A small image classifier, trained from scratch: 20.8M parameters, num experts 16.
Rows from expert 8 of block 7, named by matrix and row number. Rows with one number belong to one neuron. Each number is 128 + 24 x the weight over its row's rms, rounded and kept within 0 to 255. All counts start at 0. Numbers have three digits each. After the name is the row's rms in percent of the matrix's.
# up: expert up (model.blocks.7.mlp.up, 16x192x384), inputs 275-329
# down: expert down (model.blocks.7.mlp.down, 16x384x192, transposed), outputs 275-329
up.44 101:122154143144125118119140076145178141102188118149135097170119134146090148161123106127129123126132108068125133123133118084181125144130131083142116149095156103222108137
down.44 112:134158115125135168138115134124119131102148135144158141124142120164120110069124112116155138121140089079112174089104120137145126129141130108107093086111133145118145104
up.45 102:126104127101145183150111090115107149145124149142156126127123133137147113086167124100127152118101124128153138135083084105134145124165096143090163123165081152123079143
down.45 062:114139125093171142086094096111142103131136123091126131121068130104099094177166130149111118162149144138125116116144142113135176165111139087112090163161106135165117146
up.46 107:140130105074158137139123101119164123166137114134148088139101107117100106075151128132129138089137110088122147105108076123125165132145131099079133109131081173148132155
down.46 099:139161100150073100114159139151125079108146114104103152095106109138119136115131113146140102133119113123125176136096094156164124136154145130135141108142128121127145102
up.47 117:095101129165138143108081102123139127103140156131166120183087120091114086127148147134112154109178129120159162175119118121141172131130129099119152151160103144163141121
down.47 131:166127109149107113130152113117142172067129124115161172121152136117185141132116154150148125107119147154143154127119164157137139118120135153159110144130121122167124137
up.48 092:163119132116119134145103131122109113164146105110154126121083150124138098093161177106122164145132119107128165182130079104110147143169151122139147145135103144144128099
down.48 095:180139125169072060127163152133137156087142097094114143106153130132182138124103124098138133122108161137125145118133150166132100137138159133159129117122144134150151120
up.49 099:107144132122153135119114104110163138123163131149124090143156099110109141140130092149128118131147072081119152108103117102111106155126112116094137120123140144138137116
down.49 117:128112095141101137113139181075092119121129139081129117113090108109093153114112109121139130118144081144111128142090132153147148098133129116129106086189138138114139121
up.50 093:146096116100155153105103154100110155125112127136123103172126151112149125095158152107112163094081142176126139149110114098154157118152123138102175156149107128112101157
down.50 082:087170085124128099163136139129094085092137122144113109125139144147167120086145168155130138139137136132119131107158128162160114146142132133135106123147140117140146134
up.51 100:145111160117136145131141124125147158113141133124129138099158118115128160135154119116131126135138098117112126128091097160129143130155094145116152152132110136153118158
down.51 098:132121146138106105143136136155139129190090120091125185145098142135098116128107172118147155183136149122121107148144127131142141079148136076169172173120141102106155059
up.52 087:167170145119126103135163106148172182126136108113160132081118152134154153135108118135185120115149118156123152117101073153136158115123084151128132162103141126138139165
down.52 105:131158147121136131080140145151123126149104173132106147133161127113113151142094119141120109166145096139136101112128121106133092098098119115163137127141175142131134117
up.53 088:144117148111101160107098111073135143089172133095165160110160131105077142091159169124140160153143136115149142167085093143123141131170119122142161155157112170176135114
down.53 083:136126086131144119149166142126155154111152167081116137074112121113118109101108128164122144151083148166125138151141115167120130124127125166163151117135102140142137122
up.54 113:128115149132122100169104115129146135042102107147124095134125145135098129148173131150106118105130174167141158102106105124150175165135110104094083129116119097134148148
down.54 132:087135177104158123107088133165142120161142121151120141132130091153165086188146115168078124132131150118154154170147150099107154122099101089096107165129122114110141148
up.55 098:128106132118143121187111121100145141039108122149111104124146134139107119149203131154106121120121160166151148124093114130148177161150096106086093112137108102135134158
down.55 114:108133175109142115101083124162128118172140101150132126145119110151153086201150107173083113141152160125149154168127142106125146122096119075103117169148121125093142131
up.56 098:127119148121127121136138136131148148127106134167134124119139097122161136120177148097101168130114126115121113142090121098125116137170091176115170161159109123138084135
down.56 068:153158121114113148116133119161118119122117129104137139117112161129142116155110167106149122166159156179131105131136132133132112119126171102146103127136158165118134126
up.57 117:113108159119132108175114130128156136057099106159107094124138126161119133142192123140114119115139167167154155115101114123144180164140098116078091127121107104122137160
down.57 144:097124176104145113093103125143132124171142110140123142139127101148155092190153109168082103134133163124139151150137152106104146125101105095103112171136132121115139144
up.58 090:167128121127121111128125109134130155085129101107125154076166124132136138121170135135147105088164125141168161127056130169117140119136083103120116120118154139106134125
down.58 093:166136129127142105084153130162152161164108109112119140123120127089117106118103104164094106165103145146157102151116111118125123129076124127109119132114134140081132118
up.59 106:137140144105129141132149088148156146137118128160160109121145094143107111103137110129167136135143130111122132138084131119140116092186110112117169172135102122127119119
down.59 092:160139144118160120096104164141139127132105125124134151105096159098106081124146095144159144138139180144145127158099113141104141115141110088092155163180130164089110133
up.60 085:122124139132147159136110137106132151135137121140147101118133156131171118141172105134135168114073130148142156157074112109120147147152071135101175156143112152128105133
down.60 058:110129100115177113116154118143136126122168100072103134090064137138114110147107139115138101168101131158149104155154116145128152142091156078139115161139140127145087144
up.61 081:119145131115126119117127098164129133137117117156149130129140136131114116110152100101172153109140140133126141121090120109158117124140115137117152140157113125125128118
down.61 075:169153116127173129127094166171129130123166123119146146104073142121112092148146137151152119151135129107129126148132070161120132124116138043130143139144144144108115099
up.62 112:131173155136140110120126085143191166097189130120156128142140120135093150148108092150135129127126119086129152119102116104151123149121094094137134184094136128199143112
down.62 126:128149135112160141109090144109119142115098143093145173144119157130109128085088115152113158129149112100123148106131141127154140148123134111102087122123140154123159126
up.63 089:127087110100130199132120115143182123186109155158172147125132135128116128074134097121151152122152097095128126119129162095154148094164130149121115126098120156104107143
down.63 089:141127114152154132136118169144132109104137123133143096093107145154136136064117201123134127138103131132107146166123118161105098109137127143093177113149110112154091153
up.64 108:136131148136078100133127122155146123085111103108119110145104158110120142138108074150114096085112141161122170084118119152133177177113100145113098119091137151146157106
down.64 113:104109147104139096117111154133127096128098153141110153117186089155136135138140158151068134164087125122159145163093142138118137112143118101084119115159125106142164175
up.65 098:152127155126089121111147110122140164132153107106152152107149107102088154146131110152128143100122119115137144137091073157110151141153109148145144124149119140140111134
down.65 088:151148103127149132156142134146176148144118160091121140111093140127084121084105159169137138211116125117132132130137116158137138112146155107152134129117128101089123098
up.66 089:169103089135102106074098151179100110168116117143133113124115108107135133108177103118151155101168174135143120149104102133130140101154126110119164134186114157119117099
down.66 080:167149107105116137128137167163108107156144113127133143074115125141123119112165120137158115147145202129152111160105110199123125132131144121157148129152152095093112076
up.67 106:111121124121140179139145119113107144128139150147146123117108108141155113115162116115132123127078125138132140160071088112123134119169071137113169123158090139148076156
down.67 064:113108137112159112113119097120136104097131133097136114127092157130104091148161146141141151173127131156146132160138136114151147155110143081106091152161113143147086149
up.68 096:121093125104105146099134135099160141137156142136149125130158102098114126092123125141116105129107078094129179090085129142125157142154097144098124153125126143127133136
down.68 102:148124117154138101114146141113147130123158180100105118111084122111096123130131183161126120167135084121071127159108123145166110081116141102148134133148170082160111125
up.69 073:150142121114092155113103127101176128087138149099182153123123120135094119049146168138126159127068124111158144139091087112139161144190109142090125152180104154153154122
down.69 072:130114091130127127119152155139174180121152127107115117079094139124123127107109113120124118096114122154095130126129093192120148120114125124145169133130101160102145141
up.70 092:103163133115165157128109102105128139112145118131166090183132115145119121155140124099154144128121074099139145117113143113129095141152122105107141130133098154182103103
down.70 097:139128103125105120121131163123110131130129114097133110108073110123082153156109087120142126139150129115109117139129096147149137105131132102151148087159144163075144093
up.71 108:117138128136130123149086112135101112116128157116187108135092172138121109111149143111144188124127127097131137091114079134123107117134128093099168171145124125123094141
down.71 090:211182124127122139166108078132101105126122134100114116144099149105106114145115107131155132135143131144153118141144141131107110153139153138163108127119165152162103097
up.72 096:119106166099129139133109146113162146091103152140140166114106125145154132164145112105110147125112110104145118143103124105136146123150111132124180195136137117155080178
down.72 080:161129134116113110111128125152123124143134141115137142126108139103094131177128162104163124174158131096138105130138110112134093102111145043147123171123171108150122082
up.73 123:165131130112137157131098134163136131162101149143165102148097173136103119087099142102129186122093128130140121145148146100118079135133144142112136141128120125108046121
down.73 128:162113113127109114155138166176113158118085086126158112127153175123126152098079161070136178127110141128139149135130143139097083134127142165128147127118104154101143102
up.74 090:158131099107116144106130145129139114140123141121154155123134128136105107079171145108148128123080103111135133104105122129144100102180128142111149184165125115149096116
down.74 086:173158100146140098130148164136174140122121110080143145093108132106102118122130102161160134117129111139130156077112125171138142139115111126135118136123150150128170111
up.75 086:127174145140141145092137087165136131116141167106153131150148116124092154142105099132171142132135132123126153115122113085167114120111109090157143152116144123139101119
down.75 095:138173110110176131098103164131130152134145139073149174121088125118136123134085119164116098176143111107126143099130130154140145150089125073132102103096139135098156112
up.76 094:138133162133133164147129120149143170128118142135141126109182112123173132134126097126135142153136117112133158150095121142118123101177093121113144139111098144141115121
down.76 080:146191124138108110130131141144123112164137140100121140113105132113120161137087167170144138173107161161118108151141127156114118126127145139179139152150173088095112099
up.77 083:118152123079158184140086099075158134101107133122145097152142118136138117094155116088124142140120098118151120129086135107143088143170109121102150156154076122152125126
down.77 062:108131097104104095087144156124150120124134075119104127068076121120133103145127108121138104127120160146113131123089083152136155133150158100118180165157152145099125163
up.78 112:132167121126123150142114125110084138139136113128174095173109153148134115117140130090136145111110103114120130123121137114134066149157123109124135095150085141155092122
down.78 119:156139117168120126138144140153096114136156093119126082116111132130107142153107111092153133150172142108120099135147098136124099140107162109168157114163140124091142063
up.79 096:138090122108090158171106094104118132036146168109151126156153164100068127124190189137113169130140125145140142140122077103145170165146136092132104142152113128151145145
down.79 102:146145140147134098143111145135153177105117094130132130137139113146161131134100131169110128106124143149136165106163142142073156136112093128129122124092102162116171146
up.80 093:137126171144129169116148103139146159134149142135135135120176101142163140151118100125143124150155122101112124140099092161137139102161096120131154153126097135153106154
down.80 092:151180143131121109117155138143119112154115141088128159104121116119121169154097145142139134217110164140103115129140144135121103131134139127189150148144158090094142106
up.81 089:121112128096170124155103116151148159128102154172163091149086134148120131088128148103107193115108144142160138171129131082152092098129110128120168128128103125109091123
down.81 076:116140135108108112138132130123095123106120074114142135117171128167158120140117150113124138180143164154155155167151138147120097166126168132132098131138103118088116155
up.82 153:110109172122143112181121127140164141084107101177100108093142113166151119145178132142122107091137159147155156133103141117106170156134081115084113143111099105124126180
down.82 181:106127171088128129085118119164131116177138120129120158148119105134138101200131102164086114132146148125132117144149152082112149122108113102113104181115151132120135140
up.83 093:119123108124106144117135131143138165095132142123173161130101134104136129124110122142129143152151152106158169175117126129166130110155114111149119144127099094133145127
down.83 098:143158111132150098118143146099157180088151169105129164092112130100149149135105144194071122114090101192128125126098152134116169141096090156149134120153141118128141163
up.84 099:129142102125130130126174126133113162093120117125157139082119153124175141083125093117194110129127117137139122102072114131142117122131084216128130125133128140137119143
down.84 105:143139141101138099073130160172139150180104140146133139175128114138119142145095113144072098099143130144138121118135126099130142099100111107136138149130147121097149140
up.85 075:149106079143121139114115133148138160105137123126169112125121123090144126102148117129135136117145112098114195135097093124133118113159108126116153107151082118132149115
down.85 063:165166086134135099089141155132161150129152131089107152113072134142103088127123148160117106109116130120119125139119110170108164147091158087139132160152161116117109155
up.86 100:085153113092128112140152128111142126085149122115136145140132120126116120088141124122133105101115078104090173071104108115177148125163125163089125137125131125115112170
down.86 093:126134121154074113140175136117115116097154119114094132079127093136124117112129114098114108143162157095119131118130132123202110132173174094136127126154123110166117134
up.87 122:152134100119125109124176143142113194114109112119136139088107166119161159112121111131196104135121123152137137116093095164127116110134094168145125100104144125103136152
down.87 145:144153126093140113054132144166137139174097134133137142167124107138111149143081118142100098119132118142138105111132116096108133100114102104147127147122165147106151137
up.88 078:151133155135100124116112111139101104179124125129155126136119147135096121139144134125157139105157149116128116083103072122158134105142101108143107156134149107134123115
down.88 083:147142099141155140172119162166163141101175157126131154086110128154120104118144123144147113135105106110123173137155125183128139109099124128138163091139107122092116126
up.89 096:101124120102163119208129132164151132113075132140144133111115182155153123127134142123105144116110160116146136101124132088176130134113107131130143073142097125095102145
down.89 095:114146115133120171152163087135123134126146141106099126104147144132165122118112091115098094135146115148115065161142097146133088127144146134145146146128119146153101145
up.90 103:106119134115159162123133115129123147122145130124150126115115113146150120113159132120131137110068122129138131154075091118133142124166065144119156143159092155141066154
down.90 064:101117113119139106136105104139121107108148127088131112123081149144105089156168163126131124164131121143141120165152122095154130130082152072131104160159115118162089107
up.91 107:119101163137141129147132127149161138105105112172110129081131117147126129138156127136134094071131145137147158137110154087102171153128077124104133166117086117129119173
down.91 120:113139150102135125086135121170134147172144122118131147151140116135136114196130089158084126131143135129117114138141143084128128115090127137130136163125144142132145131
up.92 076:135119103130129167135124119086115183121089135168142109120147112124144113082160085088135134140130162124126145116090105150137105116178107135098181143155093147130113134
down.92 058:114157109136105075111135152122137105120162089103114129086042143110135112137122149164130105146116141185115124140140127152129164125126151094161111150169157124123123130
up.93 134:113105166123140117164128126139166144101111100182101118086142114168148121140169136141123113083137157144154162143100143110103173151127082116089119157112094109133124181
down.93 161:101132164093131128082120114164134117177143120112126156155122115126129103200125102167082110122150144129132112141161148086117148121108115109119108176126152135122141140
up.94 094:152149106113131136115113114119155121149151127141142120099085153099152108095182133140139122149110133122115155148113096129134106160160132125113180144143154159157119119
down.94 097:136155103145096114136149178094137113087161101129107109093101138132127118111149112118135113113106129137126160097109128178132133180130145150119136111156154164121119148
up.95 097:129107130130105111188108115100128146016109131123120104159138157123090114164179137151094132119112165178132156097123101127150169169145129113093075133130119128155143136
down.95 109:082122188113142115111080136160128108164141099149126134143146100143164084189158110151082131129142158093165155152150147100123141123094105088097116177135112116097143131
up.96 121:133137111117127153106129143117195117157143167128149112132122099128123135044136141144146106121095073108113145075110147111127165132152111145072126128136124143129115169
down.96 138:111098113144115131110151170133104093103148145139096122089144113132136129102164153099130099113144093110096153127095114115145127098122135113100140133149128107154116164
up.97 076:107147124109129178172116128106140156127119173154143134131138142123148115084126130092107137162116131121102151116125116109121119132163125136096173129117090155142147153
down.97 069:108188120107123139096149128150110122134165126098116106092060121138147121148109141150115126136110137174115099145142119161133135149115152142176139140159124106125104140
up.98 103:137065102125078101137116153102124166110132101122113083136155155133127108127156153128099126113129163146138165138106090176137143143151128113101121124121094105119135106
down.98 106:124091157111116138154106115119096109158118147074105141114141135116148140176149142136136159165146156127154111165151162103093125159095122102138080132125153106154129128
up.99 091:159072103104135133129128140139140167088063119118146114129153148101104136108148112094135142128108139160173132140096143104160092095146098170094133122135137120083124103
down.99 075:118162117123164140096163139142145124136128133141118149116114150078129118162108082127108073126125125115131109141106091139139140113098113104129149154122136152135128136
up.100 094:077133079118151177132115117125126106118118116160161123121095120101120078123153149086142135142114154111133146150132111061146097108133138140108156163185092149129087122
down.100 089:171149101119118132092159133173127102131120111071124138120088099150089143132141140115161124156133136137165154116119122122124126143120145071133098140112153131128126076
up.101 098:130162150107137121135136081105175156118164123138173118127126106128101125130133116151166136134130101107109145123080116109140139106175105117118163189146105139149119127
down.101 080:135137115109156116090108151128145139128113145102127142114096158100094089131135101162151145144150181153145123148108095168110129152121121099101152166181135166100128119
up.102 107:150123120126098123166108114090121133033134147123145102168117180073078118138171169162102140108122139151128143098124088115137163185146128114104089104139127133164131154
down.102 119:097131173144129122168091146141132113123118094147102114142136082155135133164144133151118129119158150098189188130137152124110156144109109090100092112111093121118144137
up.103 098:123144172158141144168092127139137118160104158166157142145122142142146112119139135116099177132142152119111124165125159095145150100134132101162164157143122117107116150
down.103 105:131152091106120129134125152117121149094130113123162113123105176160163119120082171113134132140123134182115128122132147142117105096160160152113114174145122118086118136
up.104 113:093105159130145115190116131132127144072086118191117131120123125140139125140177142135144126101156157143155169145121145095130169138137100120094099123127107105127115185
down.104 135:111144163096146110094123117161126138170146104121150146155142107132144091187138100164067114121148151138132121142139153096109148121094113119120137176133135132122142121
up.105 087:147157160163124148144108115151120125138131153118159123153123142158155108107161158123156141119115091104135118174099121116140127116173094132116121124147119107175070143
down.105 076:132153094112092079116135152125142156145103129101122145131098124091119116115103124150113141138142124163124126122183154134136151130136137116183117140129155157091186122
up.106 092:165156125135108090112102121092108101127164102131151152090116126117115129132155131135158116125135143112126129092091085125195147101172124120148135166161141126160122111
down.106 089:147129068117095144136138167145153150103159158089130129115119121087118151139111092122122134147119103113125149107127101141145122124136137142136165124144120159101140115
up.107 094:153138155106134120104160106142153168119167150104164128131153104101100145133116109185166146134123096132104161120103097111149116101156081128144125151123134139138117142
down.107 085:149146160122157107158109174102138151117094165073151167121122156100098123117124149141105174227131126108127141135128132156122118153138150074141149133139139147103175097
up.108 102:127157132112141155147139106152077104145124111147155104161126145150105105163136135104147157107122136095153097097126134097164090120128120112129104134148127142146081096
down.108 118:127148124132151141155122127154103096147162123123140129141100103146100106125127139147163117160145117108128134131184097109152138111122139102138142072135099120077104075
up.109 104:154149089124123090129185139130115180097083106114152140097108162119157162094109113126177095131100131145116122100088136140160136104137086199151113092106144135130134146
down.109 119:142146129095145120066144141172130126168111135129131134161120111133111146136088125138102088124129120142130093110138101091103131088117112107133131143125168134105146148
up.110 088:160131159113146147121133106099143180107147134128170146111139109107116139129137102152146154146128123107153162147099104123121143121192094139136147147130100150149117134
down.110 073:132175111114136117132159136092146147129136131058124150094079128095101139118112135157116139185123166153116124118150110157114160134130156138169144158142106145096119110
up.111 089:125119145113137155128128127128133144126138128139161107124116136136124117133158112105125151103085123131131134157065088100140150120174075134102177167155106161143069156
down.111 053:125137108104156119093124107147139119159137120091138127137074118142123115154131151152111125169114142138150143149166112100132143160084130068124135180149140155152106130
up.112 093:082147139144137169119128090115129118116143147153170119166098116123092100125127144117161122138150143132132144149118125099143145114152122156120147179155104149148110123
down.112 082:136154114110132123101133111141128152143106124099134138143094115101075133138131088127134127116158163149187116117128141118133154147092137080168130133132146145103129089
up.113 086:168121128109122163153112125112164149125121139139134100125153103155104127118150132093144162120132138123112140125066113154140141097206102141105143167135100139139124122
down.113 068:127160103142119122124144140163151139126149117139121157090103139117132122133171129159153124154133158118108137178123093175139104117121139082149195174149142104089128095
up.114 080:148102142137102142125103133168154089134111126133177129147133164147101140074108171100118170108117102122145115156121133133130171094149119139110129133148083145127134115
down.114 075:162096097147110141120150148132155172098157129061125148089115178115139122088083174142119098113119102153092124125166113188092132093137170148142200149102126143136140146
up.115 115:082133132107145127209118135145146118101075140114138134152117190151154127118121153112111135125114113120124135095130129088169137132131117183135111077136096142123095146
down.115 129:107107115147128140150149115131102109126146112124099092108158118144192118101116103115083098123148132142110095155146071159146098144128144155118130106153097121141117145
up.116 102:134128117125105164129115123138143126099153196139153112117110112137125129086133165097094107174136126134097167118133100114134128105136136104137156141139117128117112146
down.116 092:168179127128094137117135133137106142111131131093141133129076109147165164184087132105139154164118131138110118103164157104127079145135165146202110140135136126131118120
up.117 083:129117175102133143112120127159181170125152127144168137113124108140147138150147080149115119125117121101123160135086113119126151137163064125106144157138104144136139138
down.117 074:114209129106185096121142141140122131140134162081117145115103115113124115134114147155104123205091121147124109154124103164132120104087161083151178140168144110102095117
up.118 098:148137128108131153158121115118118170130113141171151106117138128130129110095160116116164158134144144115121120125065123132138087090182106117118161170138113108119119114
down.118 076:156126135118118114112110142137163124083125131135132151122069161092104108142139130137161129154112157150153145147106133134112138135140138093130137151151148147079089117
up.119 119:171122149119150136112136093119160191135153145134147151103139076112102148122131115148116119159114106122151155140102090123106165120171093104145147152128099156140130129
down.119 111:147178161134132089144128114112137133151121158069121133132130155104080140107111167153115140167151138138105116134164129160124094132107168131179133154159137100117125094
up.120 099:140112107103150206146114105115113144149125129180153104158121115140112094116134123094160150111119132110161143133120120068159100086140122122126134125153087163127090108
down.120 098:127122112101130126090144135167101117177112085092133137143106125139100126135143138131144135154167154123111122128161122123163137119142142109173133120124122142093144076
up.121 100:108121106121134111166111155115154134095053138079138140142125186135114126116139164124126166139066114142109141083102119098135118138130084187130114104146105128098101117
down.121 102:136144128159149154128176137131121118171124132123101106115125102122185123116112109130087105112134115154116094158127079152135133123123121135134153107148114129135118157
up.122 101:150096105117115122126132127143114133095110139116142130131144108099115122079162095098169158124163151105156127162099133138170088069145130130116165142160125137108119104
down.122 092:141168161132162102119111182155095115160118096108136139104103172132152107147158137141139154124123188155116109170106091132111171139134104098108112157168137132114143138
up.123 081:127132165121135201146128107138138172136130157139141113133143147152154114119143108099134141113122127131101131132090097134121139121168093129105180150138078136143099135
down.123 053:119137126114114126083117139165136094180124118126096129098056123144129136159131142140133105163122157154123104137156157162121141133114151081158149161162151117123109138
up.124 092:134116078112117119132090125113150122112104138143186107123098123133114131093165132098131151109107149127128133123078061135133135119177121134084179132176110151117087133
down.124 068:127166087112116124086133116120122115113171121076134118098087108116141102140148114169142109157119140153154131149132086172153123133136154113164160138150110138119121109
up.125 104:178113144138107117131106094161119112122099122111158099119099151114109142136148107125124125101131158144117146106114084162140152166117113095134112156119132107116142097
down.125 109:135107132115115106093132134128139109103095152122109166108160090106141146161100142152104121123110112156191163146096165134118169123097106134100083135112136127171167160
up.126 122:120112156147092141134104119120113117122135140095134136108132168097131124121146161115124170152108147159105113191126124132106129143139121125149211154161123165142143122
down.126 139:132122139150099131184131127087141161072169149111132123103155135106146139103129133122107161103124120184110133116143149143105133129145112165160121113147106167153154142
up.127 081:114147149103111109142112088153124115127100123138145139137134154121094145128148108081149170129122128139117151137099106093165115128157095115126139150134100135132141125
down.127 075:138161102109138132097124142147127139121172134087133159102080146108108097163112129167139100191145123117117118164129094145138118132113141058143127147160149155116116090
up.128 118:121164149118147114123125081120166173112190140130149140138141100124092153148107098163144132143119109093148148117096113114149117133127083093135146162093129130165139115
down.128 130:126132138104143150114082132090119153110106150085151167144124163122112136095101119134109158149153117110131150100135149138147140140125139102091076129131129150116170116
up.129 096:094159124135147137094120066145130130132122125166154082156120131134105126144133098130155148118160105095151109119130154093130086160118124118128130121122157116162120091
down.129 105:149140124144135145140096138121103130124111143118123115148095150117119149127110133158148167124140111150130129160144128120140154143118114093124086072153137174093145119
up.130 094:117143149145112128126135074126161167058209098118139129152119157130091155155119104138120127110129107086129158140117101091179142149144138103149135158114122110206140121
down.130 094:132139107122111156138109136117131143100156108121165137143150139154135117081119106114118145087144098059109186091120114153133137137158144125100100123130108159140178116
up.131 099:099106129128151172136135116117119138127129137142139120116106111136138115124159126093131133128085141138137129163077101100135142124154066149105170125157103152144067167
down.131 064:109110117112164110111118102120117096130142118092157128111068156108106090146154177119142146178124139131157131160139123109167158152109135076113098163171123148146106123
up.132 123:147167085120142114112185145123136187094108113110153140098120161112155164084110136148159087120105101161127123100097109146139141095125086204127128110124140140133141149
down.132 137:113130142111136141052120120184139130186112134147124134173111117139115137163097093115100105126146129133130097126129107082119117095126115093140141164139154132127127127
up.133 105:152134171160123150136117126175107118148153161153137119113118166134155105149137119132143157103162144127108110142127133095106147107120117143144177140150130138135103152
down.133 104:115121096069129156154112126112115141112108113164162118146131173130153141124117161125144177139124177189147122139109151134154130098147140178138119148128111137101131099
up.134 112:170134130114121149126138114135162152118154123118157167103149107138091159139146113148145112138115125106145166153094077148109139099177091115136136143118121153155112157
down.134 095:139151164145143113161156112107171141148126142092119144130098134108094123131149143162128151203130151144130120154139134143136121141111144114164161160140134095091118081
up.135 115:124101151136121107166119128140148122070115098153096088092129137134132130149193107152113110106118168168135147140103094139138183176126096121098096118117112112141153146
down.135 139:105125182108144117112091123146128116166138135143113138126162089142161116175165131161083124141149148131151146167127161105128152124107108087112106151137128103118152133
up.136 115:154174101100125114118185139135115170121098112115150129106144150127157161058112126135174087113090099171126139094083112165131143089134083195128137105102143134110145140
down.136 141:127141106092151112050145142158129139169109143128138142150131122126104143144094115139103091124133108152123097115120115093118113092123111109143131140125182145133128140
up.137 076:114126087104100127161089134116119118114109156147147141137121119142155093125143096058124152140126149109126136126128109125174093091159148122122168184161090130103116098
down.137 063:156109121096086081088127125186137107130126079097121136098094166151132148162147173115162116157099169146147136137151132132150145161104152107160117153127127109113132084
up.138 101:117116097110144142115122144175132149124126125148163132125087161121143119133130146136148116113150149139124112139118067108123114078127118154106144180143114147133116110
down.138 086:121149191146102147139083100128114089129131129104140152162107151151119138152154146099160161097158122114159159150117151126168153108138167087152144143179114122116126100
up.139 087:136138147114124150140119094126109185125100127137159144118130121116122133140138117099143151163133135111143144142099119128142112105164085107131135134125109148156097140
down.139 078:116157096101149118081142143150147132098129150101128142105067133080105111147114116161137122167102160170154131158146097120130123125110134116143138165184135138111083114
up.140 081:184077120116100167147104106130138150069163158124157128128119195117085115120156168119096194120106146126117129159134099095133122147141149116129114171151119156156106131
down.140 081:171141132147119096162120143156108147101147093125143112137153140150142121107118135098137146114117171112111156120150114154074093125113140139149160133137095159128130116
up.141 092:161127129096111158196113074074156167036119181104133137148147166103075146135163158133112150126134149172132113132107100120138169165156122123142106143130126142173121149
down.141 092:082116147132134105126097151134133152116128077155112123122110117159201078150125135146100130121135165152149158162162151143089160129132115108101125162138093142108149154
up.142 084:127129124126153150122133151120159111134155174106152110103094126135095096097169165129164124130131105097099091098122064127110105117131126094105153118134152127111083136
down.142 083:166140107134088133131146136140127119115160136077120128133069103123081141124117116108163114129109115116144143097155113136141130106108163103181112105135129133111100110
up.143 108:129135081102139137125132136134161115133108134115164112159103140122111130056118131116139124089100085121114161078128134085164162115149136160102108107146116164128092139
down.143 111:118098138144116126140149149148110103127131119118116123120148094157134129091150132073109112136157117108128155140130097109186110102135154088113142131148090095162132124
up.144 107:129126159098131132111132119183144099138104117114171141106075154136107118125150132112159144081120157133138138145124096093144152101134133140101159170163123146121091150
down.144 097:173139115113144151117084138179108114151128125146175112186125135124142131166120135108155158163166127090152116130170140085119081116081158120185103108121149134116094072
up.145 104:134112129161126147103082108111135123123156144095169142158119120090129124108122152147119137129148100097141139168123137120119171121155126119126150122160077157172159121
down.145 119:164131116165106127156123130093130170076166146101149164138148161104151136106113139149104148094112109121114151122138139163116161121148147156152144134156106169177167126
up.146 124:138148093139138115116191145137100186111110110118135139083120164118169154097118118136195094128132116148131136108091096149137129104127095176146131101118139127116129149
down.146 145:137156129089140125053127135175131145183101119138143128168112114143114148157076116147096102122133132143133103119133109096108137091125112090143130147125160143104152119
up.147 080:145085100153098152150117092068104152106131174134131149160130128072098091113144162150142134113169145084146164169108090150145154126169109099126136112163097124150124124
down.147 087:159103126148101110114133121124160169123141105112101140112086117115144129149126123180118112105135147143149150129160146165121175151083121129150103132113122091142140134
up.148 103:119137130122139167102123130101181128140178124135137147109129071130118115115155138144118111162128101056133140102099106127139147137159134114131138180159108125137143127
down.148 102:183147099156093113131152178150134107120135152079112140101101107128138136098111145152151120085088092159109145134104138189130159133145142123132131133124143091137142113
up.149 103:146065129085123140142118123156136117104131125142142124136138125124094103099158086065160164107155145105167143125115139115152109073147140120096157140151125160095103120
down.149 087:131155126146154113132133173133084085124132090133110121097115163141179131131163154128156146147118192144107116163111083160156150133170120135118104136168130113125132145
up.150 094:113094093127107141124107126117118113077110158100149159175109119140119095115143178151134140099133137086162159120107103122143141113146117101125115102144106110142129149
down.150 105:133140101151133112115152161115163183112156134120123159117146097114164158136103118167083104101124134100134144121115115145153142122091110151154138137144125115115134134
up.151 120:116101176125135124164126119142171142110109104171107117074144117153140129141167127140120101081131157137149161145105137103100177158126084115098120157112096107132121174
down.151 138:105132155091129128081132136171133131167137122129123152138132108145132112198126101156082121126146137121125113129144146078124134127098119118127116168121158136120144139
up.152 091:134126121085130134127152107172136155137063102133148161100119166149138135122116121152179095063154144141161146103105107136103164146124076142087121155104124116121122166
down.152 108:138160163123145119061128147185134134160105153144096125154148110131139151155081100153088089129161112138111089121145115090129111094084113115148140125139163136105141148
up.153 093:145114084144099170136087136166098099176083153129126125118112138112107139071183108107181160128155186112145105149111081111132115101155111092130172120144104162130121078
down.153 097:149158111112097152152139135174128143117139117162135132077144132137137110135142086102152097129145174136129112145094108167125111125182138157149161134174112139092115085
up.154 075:105172149091118119129125122114141131113130105114147128099149126132104142107147151099114159122115097136102130121095103115153118127177100140130137163182106126163123150
down.154 072:101167110107184134104128166145169142133179117125121128114085129150109093096135144167131101170145125120108143123131082171151143130131126073096161155146129154116137086